python train.py --encoder_arch="mobilenet_v2" --model="contrastive image-text model" --dataset="drawn human figures in many poses" --train_examples=97500 --image_size=64 --crop_scale_min=1 --horizontal_flip=false --color_jitter=0.1 --tokenizer="word" --vocab_size=44 --loss="softmax" --embed_dim=256 --encoder_norm="batchnorm" --encoder_activation="silu" --encoder_channel_attention="se" --encoder_depths=[3, 4, 6, 3] --encoder_kernel_size=5 --encoder_stem="single" --encoder_expansion=6 --encoder_widths=[32, 64, 128, 256] --text_encoder_causal=false --text_encoder_width=192 --text_encoder_layers=6 --text_encoder_norm="layernorm" --text_encoder_norm_position="pre" --text_encoder_activation="gelu" --text_encoder_mlp_ratio=2 --text_encoder_head_dim=48 --text_encoder_fused_qkv=true --text_encoder_bias="qkv" --text_encoder_qk_norm=false --text_encoder_layer_scale_init=0.01 --text_encoder_parallel_block=false --text_encoder_inner_norm=false --text_encoder_positions="rope" --init="trunc_normal_002" --residual_init="scaled_by_depth" --optimizer="adamw" --lr=0.0022 --beta1=0.9 --beta2=0.99 --eps=1e-06 --grad_clip=0.5 --steps=5400 --batch_size=128 --epochs=7.1 --lr_schedule="cosine" --final_lr_fraction=0 --warmup_steps=270 --weight_decay=0.2
Rows from block 4 of the image encoder of a small contrastive image-text model, named by matrix and row number. Rows with one number belong to one channel. Each number is 128 + 32 x the weight over its row's rms, rounded and kept within 0 to 255. All counts start at 0. Numbers have three digits each. After the name is the row's rms in percent of the matrix's.
Before each channel's rows are labels from the 100 images, of 14976, where the channel reaches its highest value: "top examples" is what is common among them; "peak on" is the class under the peak. Only what is clearly more common there than usual is listed. The data: drawn human figures in many poses. In brackets: how many of the 100.
# convs0: expand pointwise conv (encoder.blocks.4.convs.0.weight, 384x64x1x1), inputs 0-63
# convs1: depthwise 5x5 conv (encoder.blocks.4.convs.1.weight, 384x1x5x5), a 5x5 kernel
# convs2: project pointwise conv (encoder.blocks.4.convs.2.weight, 64x384x1x1, transposed), outputs 0-63

top examples: star jump (37); orange top (27)
peak on: torso (36)
convs0.218 105:120117098142125158157107167024139146138123124112159165091199114107075146110113089100158109108089132094100171169194129121130140143150161137084182157145173123069130144135094128137127157143185159
convs1.218 107:160128083083143154133094075120146089131124120138076080136121160089063098156
convs2.218 087:189112162149194105165201121120125150124103095117129128124213094114134198128098151133124149151075092091096166169129188092080142114139090144164124089089140155145148159127125126110131094089112156

top examples: orange top (34)
peak on: leg (28)
convs0.311 108:165110127122063155096103110159129102076161116133025132125133100131100144131093172132152096086102173150142133165154107125098178119122045176116102104094126164193162147093117132137103102114107157
convs1.311 114:125113131124141119085071083141125094048062134132110090093149134099093113139
convs2.311 137:155141087132107106118107161134095098072164102138084132119139129093124152108109131131144114091075151126130156173162123117128151147135058177131139140106143164157212108117148199178099069052129175

top examples: orange top (26)
peak on: leg (27)
convs0.118 106:158091071135108152144128123118184063120123110114096122095154113165130148150078123151168100059080201143132139163137112129134188106112072177104098102144141155219150159099144108138130135110112150
convs1.118 101:163154171156135129122115146126112107027093126135108054112128145145155156134
convs2.118 104:107142110159142136153118111141112151187105136110161152144144119132102103141172109102077147190122033116104148053125121110115105126115157069129131077144069096103145135116151097147187135100091050

top examples: kicking (38)
peak on: head (59)
convs0.150 092:144129110135121092111123179152088091092119104153106140078135147077109125122121123115090100121071133116108164182134172136118113098138082138151116141110120167167157072138213183181081066077131171
convs1.150 095:113130153155157124115119088134136116127088127143105147113126106047074063064
convs2.150 081:132119099140139130144219116152159091153092121090150132134159117116173159146102113154132130139106139135111174089131156106113186039153121165203094072147145163198078143116153130112144086120102122

top examples: yellow trousers (52); yellow top (37)
peak on: torso (44)
convs0.248 102:100156111130153105145169159107085133085078113117141043134143136169183090157130159118172174166102127131156070115055075129166109150121162100132155142185086104102103137120166140144151145113085094
convs1.248 106:105146156119095103105148131118124070060081110062109156081117093131163126109
convs2.248 074:090062119147177170153120095119168193134121103083122145080224099093092163117143078117083111138152076106118166165170182112114115141149140132135131104130136109123115078173102113099104149135168130

top examples: purple top (37); purple trousers (37)
peak on: leg (28); torso (27)
convs0.101 097:108153109187099126146104175074129100121164127175138147088169173096110130158085146163098149123110128108101173152179162094139160115132082173117117126186103168114133158112213155156134079107114183
convs1.101 093:134119117128100117081089092073116118144144135083057088104123099094107093078
convs2.101 088:114160111174133146167158138094160146147122116176148140106177142114153159158091174154118213164131105093109173114150161064141131106164090156160131088164097166124116174113180106119139086091067167

top examples: orange top (31)
peak on: leg (42)
convs0.274 110:147076090103060141111114124181143088074133105129034133111123127145117140109093133127172099089094207115165137184121108135125162090137086167132119119115156162204126119108127134163098123117094155
convs1.274 122:132114134116120141103097098134140075023067131153118088106151145113106125148
convs2.274 149:137145089136111129109116169136102097067157109131084133123130109086167149104103130129158105074104162132143168172183115128111166130125066191147148149133135154151188126096142210150075072080149165

top examples: star jump (55)
peak on: leg (78)
convs0.29 110:134139098158155124138146186140139103078128088177112132046191109103115161120105156105115128111065133099106175210151153132110119125154082146138173143121123170131136123125141165156089100098128212
convs1.29 101:095072102137157101080122119145132120149087112140122096041104146150115077095
convs2.29 098:131102141192188149208173125113168159173091097146174162094164106108103204119097108134127150151098083112120168124148177065139125131143126159127133107122128093093123168152117097067163132145154123

top examples: green top (34)
peak on: torso (37); arm (30)
convs0.140 100:132136104166144138161102194105128087070137071157074146057146130120121140095089136130153117096063164117130140186139142099148138130139081176128170160141113131150132111147174190121073092124166177
convs1.140 099:160115115120149119116126089134088138150069087137137139073096106060080079105
convs2.140 082:098119176177187162206171142073161140130118094112135183104159101118147172136078131164156150124115112120132125144149129047128171106135110149127137128136136090115129168171115129036146136163170127

top examples: lying (30)
peak on: leg (31)
convs0.369 115:122099067142103149138136186115158109124112095123133166063185134089116129127105099137113091125082152110106224164183170115138137062166131148164116123157162159170104090134165151156083114133127164
convs1.369 108:133135141149103120073104118095119069142115107092062140109086090069098103099
convs2.369 125:126103082129126122163166139070162117139113072126144178082177142079176152141103129163141140140116123093106183134162172091120153058188141133178093105130154172158090092195159136140120121099130147

top examples: red top (51); red trousers (32)
peak on: leg (35); torso (33)
convs0.230 101:129131161059126073103136187133072123066106103109091157118116094129161099125136157097177099111082135101107132167135119128093149105134147082097191184066161115119182123117081181137116156138129151
convs1.230 104:096096067067086099146142125097108154156165094086119132143081126099088109106
convs2.230 112:140101154093128087120107145153045096080099100076086145092071081097125137082131110089173124116071137125136119198125144141130118144106106099072170135084144105097190119135107167139122163103158153

top examples: orange top (59); orange trousers (44)
peak on: leg (39); torso (36)
convs0.47 101:100057097079045158070116162146154137144117124117088172104140102146086109098124122035154117144115116093157148146167090134133099132149132091102139086096146121120096151142101113170104184102077125
convs1.47 095:106083085090109118153150175105123191191183108101149161157115140133105121127
convs2.47 110:134095154101126124105147171172133087051088081138045190111111078149126151095113176086171129128082139083152117195132124066123131117123085116085143111100135118142149177111107139125102140133097135

top examples: blue top (29); squatting (25)
peak on: torso (41)
convs0.268 112:061160211149138149126139136104111154113117146128125123185091120157161110133130176133112142147158095166169060076110086098144122128109147107115129131134088049097105155132123139059149141170132057
convs1.268 104:136144158140139121126166141149171123093117192157118124133152125159222176095
convs2.268 130:171063096131115126141145133110180078121144097121134142120173175102119139104125071150153150096078139077113175122154129099121149085189116169149113081109194205170129129161145136154130141093121184

top examples: sitting (40)
peak on: torso (76)
convs0.340 104:109092110159095175115135137187155159152148147164151115134215148119093120105195069060075124143145103079141169120120109177096079135163156122182133129144134157132084106154127134178107139099114140
convs1.340 104:075146177169110142116124119104151112107103177184076125089163153099156083133
convs2.340 125:155107127101151111155120067082155066151096084054122155117084100144168149153070131140204115122088166174116121120143131102132184084120130158128103073151154117160131143127144095078176146137139094

top examples: red top (75)
peak on: torso (68)
convs0.306 098:152154100133181107126125144159134058090157128143087117129104111124163133109064124178156136110073196174128123147137125087168169137113055196103119127120132120174166131115138168095108054141147146
convs1.306 100:068084098093109060141155149101065138138131091105150146130111113104086101106
convs2.306 093:124136156121129042147177169186102085082136136122091140173098155136160113118094145168155121120072160115145098111113123070175185079137082156103143124104134120162153191127133169106133108184115155

top examples: sitting (53)
peak on: arm (33)
convs0.210 085:115130192107130184090081139151113182149179172155148158169179123135105066117189112076103188197143073098111137107142097108108127158136159102125152105101104127096128160127082113137119149132086129
convs1.210 098:158060060106191137090115080115094136131134104104157158139129106134107107161
convs2.210 061:143078158129104127089141123168168136151128188103131139159153149189113104131153098117171131114114157107150101091093106135153163116113138142107156083144142110133096244057115061137131155161088093

top examples: blue top (80); stocky (61)
peak on: torso (45)
convs0.303 095:113126137177085084154113108103132136070116072143085152123146143130102151212102219129127113103105114149106125154113111114107097098114092131115085117096086156140171116108139145199155123070064147
convs1.303 102:092129119112078113169145153090110143146136085111138144083119091091087056083
convs2.303 085:116131127137078104123160107153132134098116128130112075132167137140104145193122215124137163140121118103133129147114103137115122105110099106117091101129081162141141186052123106199157142075023125

top examples: pink trousers (33); pink top (32); red trousers (25)
peak on: leg (54)
convs0.177 111:163111081120161141105125104126161108126127130061083118143153069148151107166093133170158093120090160184097118118149126109119202110093094178111083051124126141229151125105123117138119121129114114
convs1.177 096:129183195183151124130159108099107090126095113092150172154138104170174138124
convs2.177 116:111146201158113120149147169124131181160128165223190153150132182120091143132138108114082170167119103087134154126107139117148081131151138098144154194122130123064099150162148124113124108176168162

top examples: red top (87)
peak on: torso (76)
convs0.141 104:171150133102202034131120114135093088106118132106103150155071111129133127101105091158150080107100142144115100126141162126153131145110118140071133136100189093126198117153112155065127114184189131
convs1.141 096:110085101126133127164179151104098133177161079085126174143092092090108101089
convs2.141 114:162125140137173068151139137180140078088134137098118145184150149155155115080125083160170085105079146116134099101089118093131173122091103161093150137116167089164181127125117164075109111201178124

top examples: teal trousers (38); teal top (28)
peak on: leg (37); torso (27)
convs0.205 085:088147157133165140134105162109123134128151154107151161175114134121148083068146078163120123141158105116128118084145103105149152111126168121108145157139138056097114146164098158033134129227189099
convs1.205 104:140120146142129118128138130134123142138143109093159157107050061113144076048
convs2.205 063:135120128099148076112096141148093078139165120094140197125056154074116108078164061119123103126107110099126131139134156125132164136081123110091163126116120073124185141156195165091094147142194133

top examples: arms out (33)
peak on: torso (37)
convs0.132 107:082143165145159149142150121155145217162139168159166102171163141145129096109167122113074165185160053098145115071108112123152067155148178076139126139113107100088102116159101111127132147146110101
convs1.132 103:066093147182129126138137175135177161113140179181151123121127127128146101065
convs2.132 110:187059101096138128150116079117169074136130066093100162076124132125117166132076107127168113118062166139097159185135169095124168098141109166114103088125181160190161128139124110125142141132143152

top examples: blue top (65); teal top (27)
peak on: torso (50); arm (25)
convs0.114 099:110160149215150116167142162103099107043135101127114115123133137125118146143105158161141122060090127159172109153128088115143155147090080141057134192119114084119166164114141204104146109137134129
convs1.114 100:109089089094124123161152144119064149151124076084158139129103081084073108133
convs2.114 113:140115151162144052155146158135087079100093133094129170133106111132090161125105125138167113111050115131110125150140111106140150126070080138049158133128122069110199193119166158110170121141158132

top examples: yellow trousers (65); lying (52); splits (41)
peak on: leg (73)
convs0.1 109:072176157162155148138152122145118154142113173107135096198093122171178107138131141151121145146186105161179072055096091106165115144114130116126129142153083065106102161117136124079144115156116060
convs1.1 104:129089071069108164127092098141157166140137168137147137136150079081085093107
convs2.1 108:139081061149118103196148083087185141182063098114179140090148129136118181193089122154119082142082115167099140111116168123145105086136157123126111110127151114126104116127142068106168144149167120

top examples: arms out (29)
peak on: hand (28)
convs0.314 106:096140186112126143111141099137107185117121156099138104203104108159138121137157147115132140135187104157173070087071076144106107127114168075117132138090115086096115125118064119109162167172105055
convs1.314 117:055081087063106086122140132123059113141145107098128156149118123106104106131
convs2.314 118:084132094135111136093109144162123150118125181139105110123100125174094075135112133103094027128107148171154084134096113155212085155107124103070100188128130089148104101119137135159071117171127119

top examples: red top (42)
peak on: torso (53)
convs0.328 102:053178119184148105150168195144110088081069105139122163120107111109181131153099149151113078112090130156152139131143139109167128083136095136132120186134123081132106129130152211094123075160142129
convs1.328 100:122094099101143085134153132103055140152132057125132140143088108097075083116
convs2.328 134:093181133113135067112152193147066067088109119111125174143105104112201087149133144135154109135101142151107137124143120130122181068106137142153163160161110098140120138089186190088109078163139110

top examples: kicking (34); yellow trousers (25)
peak on: torso (42)
convs0.97 106:128131094146101148119080139092117161202162183119170132109146130103111129052135022073122135153140110111108180133174146118158114171146154136109183127191140123065119128126122115139112127134160145
convs1.97 105:132155157107113156141109111148193083094106176170083089118185130093105127154
convs2.97 157:142107155124171119180149039133199141126105070126109118131132123153146152176086182188114131129130130174102097119100147111098150074137112153153063079104122150193130092157103092097152118133116119

top examples: squatting (25)
peak on: head (96)
convs0.143 108:136108119112139184085135107130139186204137190098184107160182113118111098120199075122114152167163102116121146074154122154104147163133190122146114085131139134131100120132074075127138180141115100
convs1.143 104:132066079076113128102122129092098160174156099093168181164128138132111118165
convs2.143 134:086113079158079173108124135168160148132154196133112105175159144203092092142133106114099056124124143146187108111086068144170108134118123105094088178135127121165109120103125130173090115163085119

top examples: orange trousers (26)
peak on: leg (29)
convs0.46 098:119109145088130173122106080121141190174124153092160121177123129174142100139155104150143136177185120144123104066111099120126132119133203120136106086158113100122091117140089050103164169173127057
convs1.46 096:083115149141097105098151132092088102123095080082160176161105080134132124068
convs2.46 111:054123120132146109133096149154103162125123142168114130092108163152081075128151126102077065163113106136134087157077158144190067156110136071082117183130102094121124075179158148162095129151124130